Rows from block 14 of the encoder of a small segmentation model, named by matrix and row number. Rows with one number belong to one channel. Each number is 128 + 32 x the weight over its row's rms, rounded and kept within 0 to 255. All counts start at 0.
After each channel's rows are labels from the 100 images, of 14976, where the channel reaches its highest value: "strongest on" is what is common among them; "lies over" is the class under the peak. Only what is clearly more common there than usual is listed. The data: coloured fractals of 300 iterated function systems on busy backdrops. In brackets: how many of the 100.
# convs0: expand pointwise conv (encoder.blocks.14.convs.0.weight, 768x128x1x1), inputs 64-127
# convs2: project pointwise conv (encoder.blocks.14.convs.2.weight, 128x768x1x1, transposed), outputs 64-127

convs0.203 [113 124 185 130  97 150 123 117 205 111 148 101 103 108 181 127 117 172 131 107 112 152 124 130  86 121 212 116  86 146 139 144 139 114  97 192  97 145 124 163 124 148 131  73 102  94  88 184  99 125 111 137 148 123  50 158 137 191 198 106 102 142 136  99]
convs2.203 [143 164 154 108 152 147 104 161 144 124 137  97  91  98 178 184 104 168  74 107  91 149 116 105 134 167 186 146  73 159 117  98 150  82  95 163 101 173 149 111  75  93 108  58 135  95 137 146 116 159 150 113 153 117  78 162 116 171 191  91 156 114 117 124]
strongest on: dense (26)
lies over: fractal (80)

convs0.138 [139  77 125 131  92  98 103 216 153 154 118 145 148 232 148  80  88 125 108 123 125 141 167 114 149 123 114 130 116 151 107  70 178  90  88  93 111 171 105  91  81  65  88 102 131 121 128 133  99 118 174 116 133 129 169 145  99 154 103 111 120 150 178 130]
convs2.138 [162 131 136 135  95 160 143 145 113  99 156 106 137 134 130 120  76 101 117  56 144 148 105 149 112 137 181 100  90  69 104 191 150 124 123 124  95 174  93  76  91  71  98 134 125 127 142 166 118 190 176 110  99  73 132 155 148 177 165 125 132 139 189 144]
strongest on: grey (40)
lies over: fractal (61)

convs0.490 [110 170 170  87  62 125 149  86 140 136 164 117  78  52 118 173 157 130 154 151 110 115  77 175 127 127 121 151 139  91 103 111  67 100 105 164 116  94 133 145 143 150 193 146 151  64 126  64 164 147 113 105 122 142 141 190 199  93 105 128 154 109 138  77]
convs2.490 [138 108  66 155  97 122 155  92 139  98 170 145 162 162 116 117 142 103  90 121 134 117 192 132 110 111  92  88 199  91 111 165  82 111 153  99  74 111  95 166 152 144 187 129  89 194  93 139 126  83  57 139 165 156 108 117 151 107  74  94 118 161 134 104]
strongest on: sparse (64)
lies over: fractal (37)

convs0.126 [150  90 135 117 160 140 142 199  98 109  87  69 167 195 153 100 103 155 115 127  92 139 123 112 107 123 115 166 161 104 122 100 162 142 107  86 138 105 142 148  86 137 104 158  95 182  91 125  96  59 121 156 143 120  85  92  94 108 129  67 147 117  45 159]
convs2.126 [134 162 159  96 110 177  90 140 118 109 145 111  79 104 139 158 134 131 144 119 100 148  84 127 135 145 167 165  54  95  69 136 137 109  72 175 138 171 134  70 101  75 121 148 148  95 181 149 152 167 188  97 109  76 132 140 132 184 147 148 126 129 144 163]
strongest on: grey (73); dense (28)
lies over: fractal (64)

convs0.382 [132 134 145 207 103 145 121  80 101 117 105 125 143 109  57 128 111 122 150 227 143 167  88  85 107 167 115  96  30 109 106  99 101  93 159 130 104 155 135 117 129 147 151 179 127 119 175 108 115 153  90 184  74 147 100 124  86 135 146 139 169  98 105 110]
convs2.382 [174 172 159 140 113 118 103 137  92 127 126  83 104  93  82 157  76 159 110 176 111 210  96 103 144 208 115  94 104 101  97  83 140 125 155 151 105 218 152  88  87 124 127 140  93 116 146 171 113 181 142 135  90 127 110 130 106 163 162  91 191  64  97 177]
strongest on: dense (27)
lies over: fractal (86)

convs0.192 [ 77 148 211 144  86 131 134 109 130 137 103 128  97 109  78 122 151 157 116 162 138  81 139 195 123 130 157  78  82 150 108 145  61 166 134 173 116 123 125 133 129 136 133 137 131  94 190 135  98 171 172 105  44 132 153 136 113 147 153 134  50 120 156 171]
convs2.192 [141 181 171 107 116 128 100 150 116  96 116 108  83  91 132 164  81 150 167  95  96 152  97 188 136 130 173 126  99 111  98 149 114 158 103 163 129 217  99  79 107  74 129 130 151  91 197 189 114 183 162  81  47  98 151 143 115 147 153 105 117  76 140 199]
strongest on: dense (35)
lies over: fractal (94)

convs0.136 [123 109 112 113 156  62 159 149 125 104 199  81 154 146 149 118 124  88  87 126 139 148 146 177 173 130 129 117 138 174 141 100 146 131 133  81 122 138  94 110 141  81 134  92 161 101  94 160 138 119 174  88 164 124 111 107 112 140 130  92 134 128 113 110]
convs2.136 [224 153 134 111 119 186  96 200  87 123 106  55 112 123 160 142 122 195 109  79 101 188  83 113 153 168 135 162  89 116 107 107 158 160  77 135 115 154 127  66 106 129  83 112 117 112 123 129 133 145 160 127 123  86 117 158 111 178 166 131 179  88 126 151]
strongest on: dense (44); grey (27)
lies over: fractal (63)

convs0.747 [123 122 125 136 118 119  90 127 167 188 131  79 111 161 145 131 156 152  52  77  93 122 145 153 167 165  98  92 147 196 156 151 160  88  94 120  86 108  93 138 111 133 142 171 195 137  97 137 160  86 151 174 188 105  69 169  88 109  77  98 131 137 145 116]
convs2.747 [105 157 164  83 115 107  86 117 144 158 133  97  93 116 117 172 148 142 142 144 101  85  98 107 129 121 141 136  94 102 150 108  99  94  78 157 142  91 215 165 118 150 163 160 151  81 150  96 159 148 116 118 128 122 108 126 188  82 105 104 132 119 112  72]
strongest on: grey (25)
lies over: fractal (38)

convs0.99 [126 124 113 143 117  45 197 147 105  57 162 103 144 159  91 119 138 123 140 112 169 156 111 168 150 125 124 152 128 167 112 120  88 173 178  96 124 125 134 107 116 119 125 121 155  78 120 125 151 128 174  88  86  94 129 140 123 181 112 104 119  50  87 161]
convs2.99 [179 140 134  93 129 195  89 184 116 135 119  92 110 116 186 146 158 181 105  70 103 159  85 124 141 171 141 141  83 134 108  95 184 139  73 146 116 147 145  70  96 143  74 128 117 126 115 120 150 152 157 138 147  95 129 170 112 151 179 140 169 121 148 139]
strongest on: grey (49); dense (39)
lies over: fractal (66)

convs0.109 [ 77 174 178 117 112 163 128  96 138 152  84 131 137  99 107 158 201 172 143 142 140 118  92 175 117 104 105 103  96 141  94 166  96 121 128 153 117  80 191 138 120 150 180 180 128  96 146 106  73 193 146 130 135  75 114  99 168  96 129 183 110 148 141  88]
convs2.109 [133 171 191  83 128 184 117 154  85  88  81 134 124  88 154 152 118 182 169 106  98 133  81 188 158 134 195 116 110 127 143 142 130 185 111 160 130 167 127 118 109 100 111 159 149  80 168 143 126 207 143  41  67  95 152 148 123 117 158  68 141  74  90 163]
strongest on: dense (25)
lies over: fractal (85)

convs0.298 [128 135 137 145 226 138 120 146 171 171  93 106 138 144 110 144 182 126  72  97 113 137 192 158 138 113 100  86 172 176 168 149 131 108 142 109 115  70 126 128 108 151 143 185 215 159  89 135 108 135 135 147 142 101  84 127  87 103  82  94 101 128 102 147]
convs2.298 [122 146 142  90 151 152 109 110 124 174 115 121 120 132 123 154 151 102  85 183 124 122 165 156 123 114 121 101 139  66 137 106  98  44  79 120 109 118 216 157 197 174 188 176 140 135 160 107 166 115  79 152 135 118  90 113 183  77 111 129 155 174 131  56]
strongest on: dense (35)
lies over: fractal (46)

convs0.725 [198 126 125 172  88  78 161 177 156  82 105  85 136 185 130 110 115 229  91  62 143 137 136 127 120 124 111 120 149 147 144 115  77 101 148 109 108 146 104 117  90 115 122 113  91 123 125 127  80 140 142  98 144 150 106 160 108 106 104  84 131  33 111 101]
convs2.725 [148 150 120  93 124 170  88 176  57 115 164 103 117 128 143 147  95 115 110 101  97 182 108 120 160 156 140 177  82 101  81 118 181 153  75 148 132 160 147  74 130  93 100 139 127 108 133 170 152 143 164 112 111  86 111 141 114 177 153 143 165 134 120 153]
strongest on: grey (45)
lies over: fractal (55)

convs0.45 [140 146 146 115  90 115 141 113 150 120  26 157 155 100 113 118  90 116 176  89 136 110 105 110 145 135 206 115  74 133 123 155 106 139 110 154 176 113 139 143 115  90 111 189 208 112 157 161  78 155 136 111  93 128 180 140 143 134 149 156  78 114 130 120]
convs2.45 [145 152 143 102 114 154 103 168 122 112  78 114 109  85 154 165  94 131 192  74 111 155  95 142 134 165 199 163  83 119  89 141 123 133  98 161 154 176 113  79  99  91  92 130 183  86 184 177  96 177 172 103  98  96 164 158 140 147 167  97 130  87 118 153]
strongest on: dense (27)
lies over: fractal (73)

convs0.459 [ 77 129 134 112 120 145 152 123 104 118 176 123 125 109 134 116 236 109 174 157 134 124  82 130  41 105 130 144 108   0  90  74 136 112 102 127 132 141 146 147 151 150 126 105  93  78 148 118  91 136 130 112 153 168 109 129 187 108 170 138 121 153 127 125]
convs2.459 [126 151 167  78 134 143 140 160  83  86 139 113 120 100 127 148 144 163 157 171 120 131  91 132  66 133 145 180 106  28  96  69 133 119 115 140 172 146 193 131 141  94 149 109  93  73 192  77 144 144 103 108 148 125 149  95 178 111 133 150 132 133  79 112]
strongest on: grey (44)
lies over: fractal (67)

convs0.146 [ 90 128 168  38  37 150 127 114 127 124  73 128  90 117 151 147  89 100 163 142  95  94 125 237 143 107 142  96  79 149 126 120  52 103  68 156 139 110 117 142 141 126 119 171 136  65 111  69 134 131 130 115  98 131 121 147 166 108 155 119 110 136 124  93]
convs2.146 [132 103  82 164 147 139 154 101 140 105 130 145 164 147 104 105 176 131  74 131 130 113 211 106 140 101  95 112 158 139 195 110 126 108 157  99 117  71 139 148 136 155 154 100 127 159  93 102 153  95  75 133 215 163  87 118 136  98 107 147 126 165 124 102]
strongest on: dense (28)
lies over: fractal (38)

convs0.208 [159  83  78 195 100  76 177 144 104  77 147  79 146 152 132 114 127 142 138 110 173 149 123 123 136 163 106 132 160 186 130 108  85 144 169  80 122 129  97 146 105 136 148 116 158 118 150 118 185 124 133  85  94 151 123 125 110 164 122 116 148  87 112 125]
convs2.208 [167 144 137  88 143 188  97 205  93 112 118 114 113 116 165 151 166 181 123  60  99 147 107 133 149 147 127 161 116 123 124  92 195 154  92 142 126 145 154  77 125 138  60 124 132 107 101 108 144 137 161 134 154  90 116 162 119 145 157 121 144 113 139 152]
strongest on: dense (36)
lies over: fractal (77)

convs0.304 [151 108 136  71 146 102 145 203 113 100 155  75 134 135 146 110  66 166 117  85 153 125 144 136 120  90  79 134 188 161 139  82 127 158 105  73 120 149 112  78 138  74  97  82  85 124  51  79 141  69 155  88 113 113  84 149 128  92  61 125 109 109 148 135]
convs2.304 [189 160 118 131 122 177 105 187  86 102  95  70 113 119 169 158 161 146 115 102 100 212 108 133 159 205 135 151  98 138 120  99 153 123  94 149  92 156 142 120 103 144  81 125 162 123 139 148 159 145 141 109 125  92  95 147 109 164 177  85 203  96 104 145]
strongest on: grey (30)
lies over: fractal (56)

convs0.404 [191  94 126 119 117 109 141 175 163 116 159  72 139 196 144 135  77 165  73  50 160 133 169 152 189  99 117 117 168 154 160 100 127 162 123  71  86 123 101  86  86  85 138  98 104 109 121 131 127  79 118  85 151 113 131 143 126 118  92  95 121  93  69 138]
convs2.404 [200 152 127 116 127 184 103 183  48 120 144  77 107 116 149 147 127 176 116 100  95 207  90 118 139 166 128 157  93 104  88 121 162 157 101 147 123 189 135  98 118 105 100 125 120 115 128 145 144 164 159  99  99  80 105 144 110 191 169 130 185  94 137 158]
strongest on: grey (25)
lies over: fractal (58)

convs0.165 [137  87  97 130  87  55 173 165 165 113 156  39 142 189 104 110  75 155 130  63 145 122 117 125 112 125 101 117 123 177 133 127 131 155 116 110  72 135 141 121  47 124  93  92 145 109  70 128 137 111 176  94 120 122 106 162 110 137 127  98 119  89 136 117]
convs2.165 [206 126 111 120 159 192 112 204  69  93 110  83 126 124 159 135 154 179  89 122 112 198 119 115 142 178 128 153 108 119 127  79 160 149 124 134  97 136 145  67  88 150  91 124 136 118 130 123 145 156 169 106 157  96 114 146 122 178 190 120 203  83  97 155]
strongest on: dense (50); grey (26)
lies over: fractal (68)

convs0.763 [125 115 117 145 185  45 191 129 131 110 204  86 163 144 115 112 132  89  89 104 159 158 141 124 122 146  88 137 159 207 109 125 156 144 177  72  96 165  98  98 124  88 116 128 158 118  66 172 149  95 199  84 147 140 148 109 107 171  89 111 145 103 113 144]
convs2.763 [195 132 152  98 120 210 106 199 109 166  53  84 108 119 156 141 136 197  91  56 112 155 100 118 156 172 156 143  84 107 129  98 137 111  67 135 120 146 148  86  97 130  88 126 159 122 142 119 146 160 155 135 128  86 119 182 114 148 176 123 148  89 113 158]
strongest on: grey (32); dense (25)
lies over: fractal (40)

convs0.637 [181 120  84 170 118  65 140 173 141  78 150  62 155 125  91 113  82 152 133  76 165  90 101 123 175 132  99 156 120 181 118 130 145 187 125 124  87 135  82 102  74 116  99  85 119 117 131 164 132 119 127 152  97 172  92 114 103 169 122  84 146 135 128 136]
convs2.637 [165 151 174  84 176 183 119 155  96  61 119 121 124  96 136 146 179 153 162 154 102 168 112 164 123 142 162 105 113 136 139 108 127 151 129 144  96 140 152  92  81 142 115 168 136 136 103 146 154 145 158 106 127  86 218 191 156 158 162  70 136 116  69 163]
strongest on: grey (35)
lies over: fractal (46)

convs0.405 [156 111 106 123 128  49 133 166 137  93 119  80 142 140  74 112 114 103 101 102 137 135 164 134 157 122 121 138 143 123 147  93 135 183 120  85 137 109 157 100  87 142  99 155 116 124  78  96 141  67 119 128 133 149 114 151 129 152  93 121 130 126  91 177]
convs2.405 [188 150 139 110 143 218 104 172  85 118 130  98  98 120 191 159 156 188  98  94  98 188  89 101 115 172 139 172 101 142 106 123 163 112  97 144 116 159 120 122  82 138  92  99 127 128 118 130 131 167 157 122 138  73 105 130 122 180 192 130 211  84 110 134]
strongest on: dense (32)
lies over: fractal (70)

convs0.466 [159  99  61 133 138  87 164 200 140  95 127  77 146 188 103 128 149 157 123  61 146 168 140 140 189 138  87 152 151 134 120 138 175 169  90  99 119 154  95 122 125 142 111 113 154 149 123 197 175 126 135  79 155 139  99 139 115 178  89  83 149 115  93 158]
convs2.466 [174 140 152 131 128 168 103 178  91  72 158  88 112 133 148 136  72 153 152 103 124 166  76 108 105 156 170 172  74  71  73 128 136 146 108 145 142 193 113  75 108  88  81 102 117  77 119 174 132 173 194  90  97  85 136 137 137 183 198 139 139 103 135 161]
strongest on: grey (46); dense (27)
lies over: fractal (55)

convs0.94 [155  85 141 156 108  77 121 164 167  72 139  63 141 152 132 102 128 169 137  51 143 130 118  85 127 159  97 135 122 163 108 114  79 150 139 116 131 147  63  88  73 120  82  96  67  96 146 130 163 127 132 124 133 168  82 153  89 128 101  89  96  97 146 153]
convs2.94 [152 148 117  81 142 176 115 192  68 100 127  91 118 111 132 159 126 116 129 147 112 178 108 131 152 156 151 158 110 120  91 114 183 156 117 146  89 138 170 113  65 115  81 112 135 129  96 175 122 152 163 101 143  57 143 129 140 177 197  85 183 106  45 142]
strongest on: dense (25)
lies over: fractal (78)

convs0.419 [162  86 125  98 186 180 155 198  90 152 120 119 165 174 121  84 137  85 112  82 123 149 154  96 142 128  97 150 157 189 136  94 181 106 129  70 157 139  75  93 145 100  91 135 163  98 112 141 135  71 138  78 175 151  69 144  95 169 112 107 144  93  89 160]
convs2.419 [176 158 181 116  98 178 127 146  98 147 101 109 108  99 143 142  78 125 152  89 112 179  64 144 137 158 165 156  86 106 103 162 142 125  84 153 139 195 137 106 133  97 124 156 147 112 189 161 112 194 150 109  63  71 154 143 121 160 155 120 149  92 142 160]
strongest on: grey (26)
lies over: fractal (57)

convs0.711 [187  94  73 175  79  72 183 128  97  86 126  57 153 149 126  77  94 147 123 104 150 151 118 118 167 157 116 157 149 199 125 148 104 199 149  79 113 109 120 116 103 122 110  96 121 121 140 134 134 109 150 125  83 141  98 121  65 165 139  78 159  93 109 146]
convs2.711 [153 131 145  85 161 173 118 210  98 101 114  98 122 121 179 146 184 196 122  91  99 158  89 151 156 165 133 135 102 133 133  69 176 144  99 140 112 166 176  85 134 164  78 139 161 115  96 115 159 148 162 120 137  93 122 180 118 160 181 109 158 101 140 152]
strongest on: dense (37)
lies over: fractal (59)

convs0.470 [142 123  61 131 141 112 179 130  79 116 162 170 172 151 112 141 131 114 121 114 162 150  84 122 134 139 127 136 141 128 142 182 141 107 178 110  79 149  93 135  84  98 134 128 131 149 150 217 136 172 152  65 141  33 150  83 181 136 159 107 195 100  89  57]
convs2.470 [106 106 115 119 108  81 122 159 152 128 124  81 134 156 103 114 136 138 124 122 118 115 147 151 136 143 151 109 116 133 126  75 108 154 119 117 123 110 152  57  95 160 109 198 157 123  61 123 150  81 157 131 144 139 124 232 116 182 144  97  87 146 122 187]
strongest on: dense (33)
lies over: fractal (87)

convs0.237 [133 154 178 134 156 153 118 105 136 149 125 155 135  99 144 145 106 100 137 107 136 138  79  79 131 122 155 141 116 120 174 149 106  79 110 142 185 127 171 170 102  85 188 180 169 108 183  61  67 190 157  82 140  80 138  80 146 142 151 111 150 122  85  89]
convs2.237 [156 151 134 108 173 188 105 153 111 131  86 152 116  92 152 165 161 129 142 127  91 173 108 161 157 167 196 166 116 139 126 147 176 115 104 167 134 129 158 110  47 136 100 172 129 126 136 129  91 194 144  96 125  85 150 131 164 155 178  41 163  91  97 123]
strongest on: dense (25)
lies over: fractal (86)

convs0.87 [124 154 128  71 165 167 124 132 136 142 119 100 120 140 135 144 194 172 138 121 130 125  98 147  95 117  70 103 171  52 161 109 105  92 123 130 106  85 153 144 129 149 144 129 135 106 147  97 119 122 116  91 173 118 132 144 176  78  99  94 170 128  35 111]
convs2.87 [107 152 176  89 172 131 133 138  94 126 119 109 110 102 139 165 181 170 157 160 106 118  92 158 121 125 147 156 110 130 144  85  81 113 127 153 135  87 194 162 130 141 157 143 174  66 197 110 121 154 128  62 130 109 151 120 196  68 128 141 147  74  51 104]
strongest on: grey (63)
lies over: fractal (34)

convs0.239 [158 126 118 133 109 130 119 119 129 110 104 161 125 115 100 115 151  90 161 137 140  89  95 128  40 149 134  78  38  51 107  86 104 104 128 158 142 134 119  85 107 193 143 189  74 108 102  60 134 153 142 182 118 118 206 127 153 145 159 156 105 137 186 103]
convs2.239 [198 154 137 113 148 159 102 192  65 120  98  99 115 117 149 154  50 170 126  86  96 157 113 129 145 163 147 139 108  82 110 125 146 156 131 148 168 206 103  47 103  90 118 153 137  90 159 146 100 187 168 105 104 108 123  98 108 147 125 147 145  87 150 161]
strongest on: dense (30)
lies over: fractal (83)

convs0.508 [137 137 145  95 167 185 127 132 128 154 174 117 148 111 140 120 197 120 135 180 140 145  96 156  36 128  95  67 152  39  96  89 110 102 123 124 129 126 147 139 176 162 122 100  51  73 156 123 123 129 114  97 148 159 132 137 181 107 160 121 143 151  66 140]
convs2.508 [123 157 148  92 159 179 151 140  79  71 142 158 124  94  95 157 162 140 120 173 125 131 114 136 121 124 155 130 116  44 102  90 113 119 139 138 137 124 172 128 134  97 175 111  74  99 203 119 130 177 112  81 145 115 159 101 205 102 144 132 128 125  68  98]
strongest on: grey (33)
lies over: fractal (35)